A small encoder-decoder image transcriber, trained from scratch.
Training: soap at rate 0.0019, 4500 steps, batches of 64.
Rows from block 4 of the image encoder of a small encoder-decoder image transcriber, named by matrix and row number. Each number is 500 + 40 x the weight over its row's rms, rounded and kept within 0 to 999. All counts start at 0. Numbers have three digits each.
Before each channel's rows are labels from the 100 images, of 14976, where the channel reaches its highest value: "strongest on" is what is common among them. Only what is clearly more common there than usual is listed. The data: numbers of one to four digits printed on busy colour backdrops. In brackets: how many of the 100, against the usual share in percent.
# pw: pointwise conv (encoder.blocks.4.pw.weight, 256x256x1x1), inputs 128-255

strongest on: red ink (29 vs 8.4); first digit: 7 (26 vs 9.9)
pw.224:500461546500500439500500500500482500500500528462581500500400500500420500500500500500582416500500500500500500567500500500500500445500500416530500555448468500500500500648578500500500500500500500500500532500593500500500500500500500500409500536500500500500500488500500500500590430500500500500500431549500500513500500500545500500500500500500577408500500557500442611500500500531500500500550

strongest on: black ink (32 vs 8.2); last digit: 1 (29 vs 9.9)
pw.33:500625500500500500456548501469600500677568431547500500500561500500500489593500500500559500500500500476382500500425500500500524500500500600452464500500599500500500575500500500500534500444500500500500533415500559524429520500500500429500500500500500500444500500513388500500471574500500500641500437500534500500500500500575500500500500500500500600500459500500500471613500535500607500536500

strongest on: black ink (29 vs 8.2)
pw.248:500500480500500500500428500538579368584500500597500500500564406559500500500500407427517500500455500500440456500411500500500450500500500500500500615500500500500556338451500500500500500500500561423557516500412500500500507500500500500500500500500500500500500500500500564500500500500500524500500500500440415500455500605500564445594579500500571500483500448474500500500500439500500500500500

strongest on: length: two (74 vs 25.2); bold (72 vs 46.6)
pw.51:570500500500500500500500440653500500500500500530500500500500500500500528500597606394500376500500518604500488500500555452435500562500413523500427453556500500500500452484500500456500605500500500500500445500500500500500500500493500500500500437500500500418580500571482500500560496500500432500500480372500500500500500425500500500500526500692529481500500446500500500397500500441500500500500

strongest on: length: four (84 vs 25.2); bold (77 vs 46.6); the digit 6 (52 vs 22.9); black ink (39 vs 8.2)
pw.84:396500432500500422500500607500500500552500500467500500500500500433375500500500500500500521500500576500500500569500500500500500443500565582500500500500500500500409500440437500622500500500500500548500594500500500500500500500517500601500500500500500500491500371500500500500500509500541599500505333500456500500500500500517500500500440534500500500500500500500500401500598500500500500500500

strongest on: length: one (69 vs 24.6); yellow ink (31 vs 8.4)
pw.186:500419500500500575500500630500500418500560500518500500500483558446500497600500389500500500608500402500500547500500500500475500500500564500500500385384500500625500546500479500500500500500540462535500500500611500500500500500500500500500500500595500500500500500500500500500500500500500500500500642500432500444575500500500500553500500571500500500623584500555500500507500500519396500500500

strongest on: length: four (76 vs 25.2); on a plate (75 vs 40.3); the digit 0 (46 vs 22.6)
pw.88:500500449500500500500500500546500500500500500500500500522446416500500500500403500549500500639373500500500473500677454479500500451500500500500443500500500500367500500438500500500500377500500500500500411500500500500500419497500500500396500422500500457500500500500500453500500500500500500500631500500500500549500500500500473500500500454500500500500500500500500500500500410563500500368500

strongest on: black ink (44 vs 8.2)
pw.235:568500427514500500500426439500542500500500500500500500500633500500445536500500500500561500500500522500449500500500500500500500500500477500500500574500500500500458500500500500500500424464468500500483500500500601500500500527526606500440398406500500500500500500504522500500500500500500500500500500500511436500417500500500464500500500500500441500500500365500500500495407457500500500500500

strongest on: length: one (82 vs 24.6); bold (72 vs 46.6)
pw.103:500595500500548500500596523607500500500500471472500500589500500500592500500554500500500586448500595583500500500500500500500559500500500500500433435481500500500500525500500500500500475500569500480500500547445500500500470500500500500636500500420500500500500500500500510500500500590418500500500500500435500500500500425500531555500416451500510488439398500500490500518500530533500500500500

strongest on: length: three (90 vs 25); bold (86 vs 46.6); black ink (28 vs 8.2)
pw.162:500449489500500500500500577500500500500580500500545500522500500500603409500500488500500470500500500500419500500500500481500560500500500476500500500500500500415500500500500499500500351500500493500500500500500500555500500500500500486432500500500500639500500500554544577500500429500555500500500500500500500500500500452563500500500546500500500500500509469500500500562515453492563511498455

strongest on: length: four (98 vs 25.2); on a plate (71 vs 40.3); the digit 8 (50 vs 23.3); the digit 0 (49 vs 22.6)
pw.67:500500500500500500397500527453572500500500493500459404500500500500500500500500500512500500500500490500500500603500500434500452500470416500500366500500469500500613500500500547500506500500500500500500500500527458430500500500500500500500500521528470380500617500566500462500609500504477500500500611500480500500500500491500500500487500500500500500500500413500400531500500500500500500500500

strongest on: black ink (36 vs 8.2)
pw.190:500500464500500500500500500483500500592500500500500500500500500456500500500500555500571406500500425580423432500538500500564500500500500537500379500500427500525500500500500500500500608500491500500400512500374500500500500500534500518500500500500500500500548589500500556500458572500500500500500500500500500402495500407500500500500500500500451500599500551500441500500500500479500500500500

strongest on: white ink (29 vs 8.4); yellow ink (28 vs 8.4)
pw.10:500500500500500500500500519500500500500500500500500559435415434630500421500500500482500500500500500500500500500500500463476500500500500500532500500452500500500500414500500500500554500410430500517422500500500500500500500418500500500500500500468599500500500500600500500500500500560500413500500473500500500632477500500500500500500500500500500500500439500500500492449500500500500500500500

strongest on: white ink (32 vs 8.4); yellow ink (30 vs 8.4)
pw.150:464584500500500500500500500425500634500488500500438500443500578457500500555500500500500602500500500500500500500500419423500500500500500500517409465500500417500500502500500497500500532500417500500500500500500500500472500500455500500500500500611535500500500500632500500500500500500571435500500438500521500500500584500500401545595460500378500500500548447362500500500500500500500448556500

strongest on: last digit: 1 (28 vs 9.9)
pw.204:500500437531500500500500601500500500500500500500407558500500433550630496500500452394500500523500500500500505500500500536471547500500500500500500500500500468500500467500500539534446520500491500500531474583371378500500500583500500543609500500564500547500543500500507500500500500500500500415438500390500500500500575500500560500500473500456500500500500500393500589500500500500500500500500

strongest on: length: four (93 vs 25.2); bold (83 vs 46.6); the digit 0 (52 vs 22.6); white ink (34 vs 8.4)
pw.31:500500500500578500584500500500500500500399568500545572500500500500500500581532500363500500500631500500500500500477471500500500411611500500500500500500497500500558592500500500500500500500448500500500500500500500500500500500500500500471500500500610500500500500500500500500500396500500500530562557632500500590500500500500500500500500500500500500561500426500500571628500455500500500500500

strongest on: length: three (52 vs 25)
pw.105:500500500500500500415431628500543500437602500500487597500500500441500500500500500500500430500559428500500500500500500431500500529500446500500500500584517382500472500500500421461483500500500500556614500494398355500500427500500517500500568500440500531500500500500500441507500500560500521500500500437500500500500500440500434500500500500500500500500541590500500462495500500500473500552500

strongest on: black ink (30 vs 8.2)
pw.120:478517500500448500500493500500500565500569500500598509442500500574508500403415457453500605585500418555500500500500456430371500500466500535500500500500559500500500533456500586500439500464575500500409473500500500608500543500500500456500457500609500390500593633500500556411500500548500468500440482500539500500500534581500500508500500500500500500500500500428455500500527500397500437500500

strongest on: length: four (72 vs 25.2); the digit 0 (48 vs 22.6)
pw.184:540435500500568500500500450592452500500601500500500500500500500604454516399525500500500536500500500500500500588610500500500500500500400415500500381500576500500533500424500500500500500612500500500500500500500500500500512500500470500500500500562500500587500397500500601418500500500556500500603524500470500500500500500500500573500500500500500500500500500500500500607500500548500459490500

strongest on: bold (82 vs 46.6); length: four (68 vs 25.2); black ink (41 vs 8.2)
pw.161:380529539500500500514500500500389500500500500545500500500500500500438500500500500500500500401504500500500500500467519500500500463500500500443500500500500500500500500415460500460540500500500500500500500500500445500565500409500500500500500466500500518500500500460500428433500578500555627500500500500500500500500500500432500500500500500500377500500500538500500500432500500500512617500500

strongest on: bold (72 vs 46.6); length: one (53 vs 24.6); first digit: 1 (36 vs 10.1); last digit: 1 (29 vs 9.9)
pw.180:500500500500500500429519500548500401497500500500500531390500500500500500500568500500422403500500500500500584500500500500500500500500500500500500500500500546500500500480500500491461500500500425562575500543434543500500577500500513500431500500500500500549500500500500500500500500574500500500500500500500500500612500500500500370500500500500425565414400500500453500500500532423437500500500

strongest on: length: three (85 vs 25); bold (83 vs 46.6); black ink (41 vs 8.2)
pw.83:500454500501500500500528500500500535500500528636500500500440500550500500500500500466500500565520473500500500500500547500411500500500500566463585500500500500500500500576500580500500500500500500500500500500500500500500500500500536500500500500412500500500500500500500443500500500500500500500500500472500500500442500500500500500500500384488408603500636500500500556500500500500605582524500

strongest on: length: four (87 vs 25.2); on a plate (72 vs 40.3); the digit 9 (48 vs 22.3); the digit 0 (46 vs 22.6)
pw.133:500500500432500657500500500500500500500532500500500381500500541500428500500500573500500500500500500500500500558500500449500500500500424598557500441438500500500500711500500500500500414500500516500500401450500500500500500500500500500500500500500500500500500577500500500500500500500438500516414500585530572500653500439500500500500500500500500500500500500500449500500500500557500500500500

strongest on: on a plate (65 vs 40.3); length: one (64 vs 24.6)
pw.233:500414500500500500500500445446500527500500500412500540500456500500500500420500500588500467500484606500500400590421500486500628500500561500500500500500500500500500501500500500500500500500479500412500500500500500575551500500500500500500500500500500500500500445500434500500500500500446500500500500500500500500500500515500500514466571500502466500500500500500500578500616500500500431500500

strongest on: bold (82 vs 46.6); black ink (31 vs 8.2)
pw.130:500500629500500500481441500500449500453500500451500413500500500500500537424386599500579500500419541500500500500435500500465500485500449500500500500500500500428612500465500500500576554500500549618520500500500630601500500500500541500538500523500500414500593500433500500500500550500396500500500601438500500584500500500500500500500500500575500500545523500500500500500500500574500500500500

strongest on: last digit: 1 (26 vs 9.9)
pw.16:500500646602500500556500472500500500541500408500500500500500500500474500500500500500554500471500546500510500464383500500353500500500500500500500542485500500500500414506500427435545500500500500500500500500500437593500500500500500567500425500500500659500500500500543500470548500500469500500500500500500500500500500500500500500440500500500446468523500489500443636411500534500500589465567

strongest on: length: three (50 vs 25); black ink (28 vs 8.2)
pw.65:500410500534500500500500500464369551500500500451621500464500464500500432528500500451500500500500500670500500500500569606490500435500500519459500483500500500500500500446484472500500463500500500401457500500500500572500592500506500500497500500597500377497412500625500580500500500500392500500500518500500500500500500500500500567438500500500561552500500500500500500500500500500476500397500

strongest on: bold (74 vs 46.6); last digit: 1 (33 vs 9.9)
pw.77:500500500500500500500561432500645500461551500500500500634500448500500500500464500592440555500500500612546477500500500446500466500500500418500500500410405379449500500500500500500500500500561500500500572500573500500500648500500500500500500464500500567592500500500500474500431500500548500574500500500500500500500557409500470466584500500500500638500500500540500500500500500386500500582533

strongest on: yellow ink (27 vs 8.4)
pw.145:428500500543537451538500451500544440500500500442500500651500500500500622460500468500526500500500500500500500500551445500500500500500500500500422500500459500500500500500500500500500449468500500500500500500500500500500500386500500434500542578570375410500500500500500538500443500463500500436593518546500500500503500500500460500500500500500500500500500500500500500591500500391500500500500

strongest on: length: two (59 vs 25.2)
pw.134:500500540500500500500500500500500405500500500500500500500500500612500500500500500500500500529500500500500500500500610500476562500391500583500500500500415500500500500500500500500500594500428465599617500555500500500500443432500533618500500500500475500500401500500594625463500500500422500532500500500500500584500551614432500500387500439500500500500518500500500500500525500500500579500500

strongest on: bold (75 vs 46.6); yellow ink (26 vs 8.4)
pw.1:500491500478500438500500472500436500500500500500500500500500500500426432500500494500500500471500455432500422503500431466436552500385474500500500500500425500500500500500500500540500571500500500556500500500500500500500500500500500500500500500623500500500500500500500500500451402500500466500500500500500500409500500500500500665532500500355500556500470500486500500500532558500474500500500

strongest on: bold (73 vs 46.6); length: three (71 vs 25); on a plate (70 vs 40.3)
pw.205:500584490500500486500500500500500500500500500500500500439500500500500500584463500481500500500418500546444500500435500500513500500500500500500500391426500500461446500397500500500500575500574500500500500500503500500500599548500500475500500500339500500500500500500500500500449500599527579500500658500500434500477500596500362475577570500500500525500500500500500500500406500429500552500350

strongest on: on a plate (65 vs 40.3); length: two (60 vs 25.2)
pw.245:384500574500500585468500382500500500500500500500414500500500446500500500500500534500586508473500428500500500500500443544500500500500500454500492500390392592500500500397408500500500500500515413500428434500500500548500448500455500500500500500500500500639454500500547500500500500500500433537500500500500500500500500500413500500500500500500500500378500402439391500547500500500500616500500

strongest on: length: two (63 vs 25.2)
pw.26:500500500535558452500523500500439500408500500500500500386434396450500500500500486417546493500500500552419500469500500500500500413500488573447470500500500500576500566500500500433571428595500500500500500679513500500500500419500500500500498500500446403500500500500500500500500500559442539500500500538500459500500500500394399500500500500500500500379500482568448500500500500556500583500500

strongest on: length: four (87 vs 25.2); bold (78 vs 46.6); the digit 0 (50 vs 22.6); white ink (30 vs 8.4)
pw.140:500500400460566500440460500500500500362500500500500500569500500500500577500455500468500500500415500500556500500500595500381500500500500500500500614500500537596601500448500500500500500500500410500500500500451441500463521500500458500500500500500500500500500465500500500460546500416500500473571500527500634500500500500500500500500602400500500486500500500500500500565431633469500500500500

strongest on: length: three (82 vs 25); bold (78 vs 46.6); black ink (30 vs 8.2)
pw.137:500500500469500403500500500500500500500560500500405500500412609500529544500481402500500500500497554500500477500500592500421561500500500500500500500500500443500580500500500500500500500531500500500450500445500376496476393500445500478556447500419500690500500500500586500500500381500500638500500500500500542500500500500500559500500500500541500439500500500574500500426460497500379500500500

strongest on: length: four (93 vs 25.2); bold (78 vs 46.6); the digit 0 (52 vs 22.6); the digit 6 (48 vs 22.9)
pw.168:559500472500500500639500500500500500500500500500500543627617544411500500529346500500501542500500500500500500500547500500500500500500396500448500500459500539430603533578500500500569500552500424441500500500500500500500456500423523500500500500500564500500500500500554500500500554527500362500482500500540500500500452500414500500500500500500500500500500500500557500571500500500574500500500

strongest on: white ink (30 vs 8.4)
pw.254:516436500500500470529500500500500500500617500590500500575500500500463500500500500500500500500500500500500513512500500500500500500500500500455500500500500527558632458500500541500500534500500500500500500500406500522500466500500500500500500500500500550500418500500361500500500500555533500500500500451406500500500500587540500500469610541530500500500500405376584500500587500472500500613545

strongest on: the digit 1 (59 vs 22.5); length: two (54 vs 25.2); last digit: 1 (44 vs 9.9); first digit: 1 (41 vs 10.1)
pw.251:500500500463433500500500485500448500545500500500422500500500500500500500515500387500500500494500500633457500500500500500500500500500500500500500500464500500500500500500500577500500500584500460569500500546500500500500500500500500553500500500500438500500385512500500478546500500500500500500500500500445500500500500500500587500500500500500500500598467500500500500500500500500601500535606

strongest on: bold (75 vs 46.6); on a plate (68 vs 40.3); length: four (61 vs 25.2); the digit 9 (45 vs 22.3)
pw.255:500500553446432500500392500500403500500645500500500500500500500500453500500500489527500500500500500466500500500585510537356500500500500500500500495500500500500500587500590443500566500461500470500500500502500500500500500500500500500500500500500500462528473500588549500536500500500500500531500521500500483436590500560500500453500500445500701417525500500500500500562500500500500500500500

strongest on: bold (74 vs 46.6); length: two (71 vs 25.2); black ink (28 vs 8.2)
pw.222:500500617500500500500500500500500500508500560500500500514500459500500500500500500445500500500500496500511500500505500500500500450500500437595439572563500500500500513674452500500500500380353500500500500500500577500500533500500500500500383556552500500489560500500431500500500500500409500500500500500500500500500500500500500500500500500457500603500500502392537500500500500500541500500500

strongest on: bold (80 vs 46.6); length: three (75 vs 25); yellow ink (26 vs 8.4); white ink (25 vs 8.4)
pw.138:500584500500500490500500500500500500500500500500500500500500500449500500500500500500500500500500460584392400500560581500613500500500500500500500500500500500500431613500500500500402500500500541434390500506440492500500558476568500500500472564500500374493533500500500500500540500500500500647500500500491500500500500500500500462415403500500576500500500594438559500500500582396547500460458

strongest on: black ink (25 vs 8.2)
pw.79:500500500500445500466500533500500500500430500500500500500500500500409568384500577499500447500500550500500500443500500606500500500447500500500500500500500443500500526500500500561434500500500446500544500500479538500562438500500479500500500500500500500500500431500621500482392584500500500500500500500500425500500434451442500438500500555500500500500622500567621499500500500435389427500458

strongest on: last digit: 1 (26 vs 9.9)
pw.216:500500500433616533500500500500500523453559363500449507500500500660462500500500446506500500500500500500514500457500590500500500500500500500433500500500500507500500608500500500500500537500500500500500500500500467500500500500500555500453500575500500500500500500500500358500500500500500559500500500500438500367500550500575500500500500500500524500485431500540500500500500438500500500500663

strongest on: bold (77 vs 46.6)
pw.142:500571500618500500500654500514500500500500500500500460500580500500500500516500500500500500500500371500500500629518500540500500542500500576489500500500500500500500500500500500500457500437543434406500550500500460452500500577500457500554500499494460500500500500500500414500500500500464542354500428500500500500417500500500546500500582500500500500500500500500500500500450500500500500427500

strongest on: length: four (83 vs 25.2); bold (73 vs 46.6); the digit 8 (55 vs 23.3); the digit 6 (50 vs 22.9)
pw.229:500500500500412525500500500467500500500500500500500500547500500500500500500500500409545426500500500392500501500500562500500500379436500500500462500489500500500500500542603405621500500500537500500535500500500500500500489500500500462500500500500500500500500500500459500500406500500500500425500500585500500500557500453500420500500500500500543399500500500415643500506500500500500500500500

strongest on: bold (78 vs 46.6); length: one (50 vs 24.6); black ink (29 vs 8.2); first digit: 0 (26 vs 9.8)
pw.166:500500568402482500500500500500500500500500500542644500500431422500500500586473500634513500500500500467617500500500500500414500500500500500500500500500511452456500467500500500411500500500511500500500500500500516500500500533500580500404500480500500500500500500500611610397465500529500553500500545569546500500500523431500453500500500500500500500500500500500500417597500559394500500500466

strongest on: bold (74 vs 46.6); length: three (50 vs 25); black ink (47 vs 8.2)
pw.129:500473500500500500500500500540500500406500500528500500500500500500582500500500451500428500542500500387500500500500500553500500500421424566448500500500500500500453646500500500414447500500500500578500500502500444572500500551500500437500494508500500500500500500569572502500500500500500561449500500500500498500500500500420500606500500500500500518500500590500662500547500500526500500500500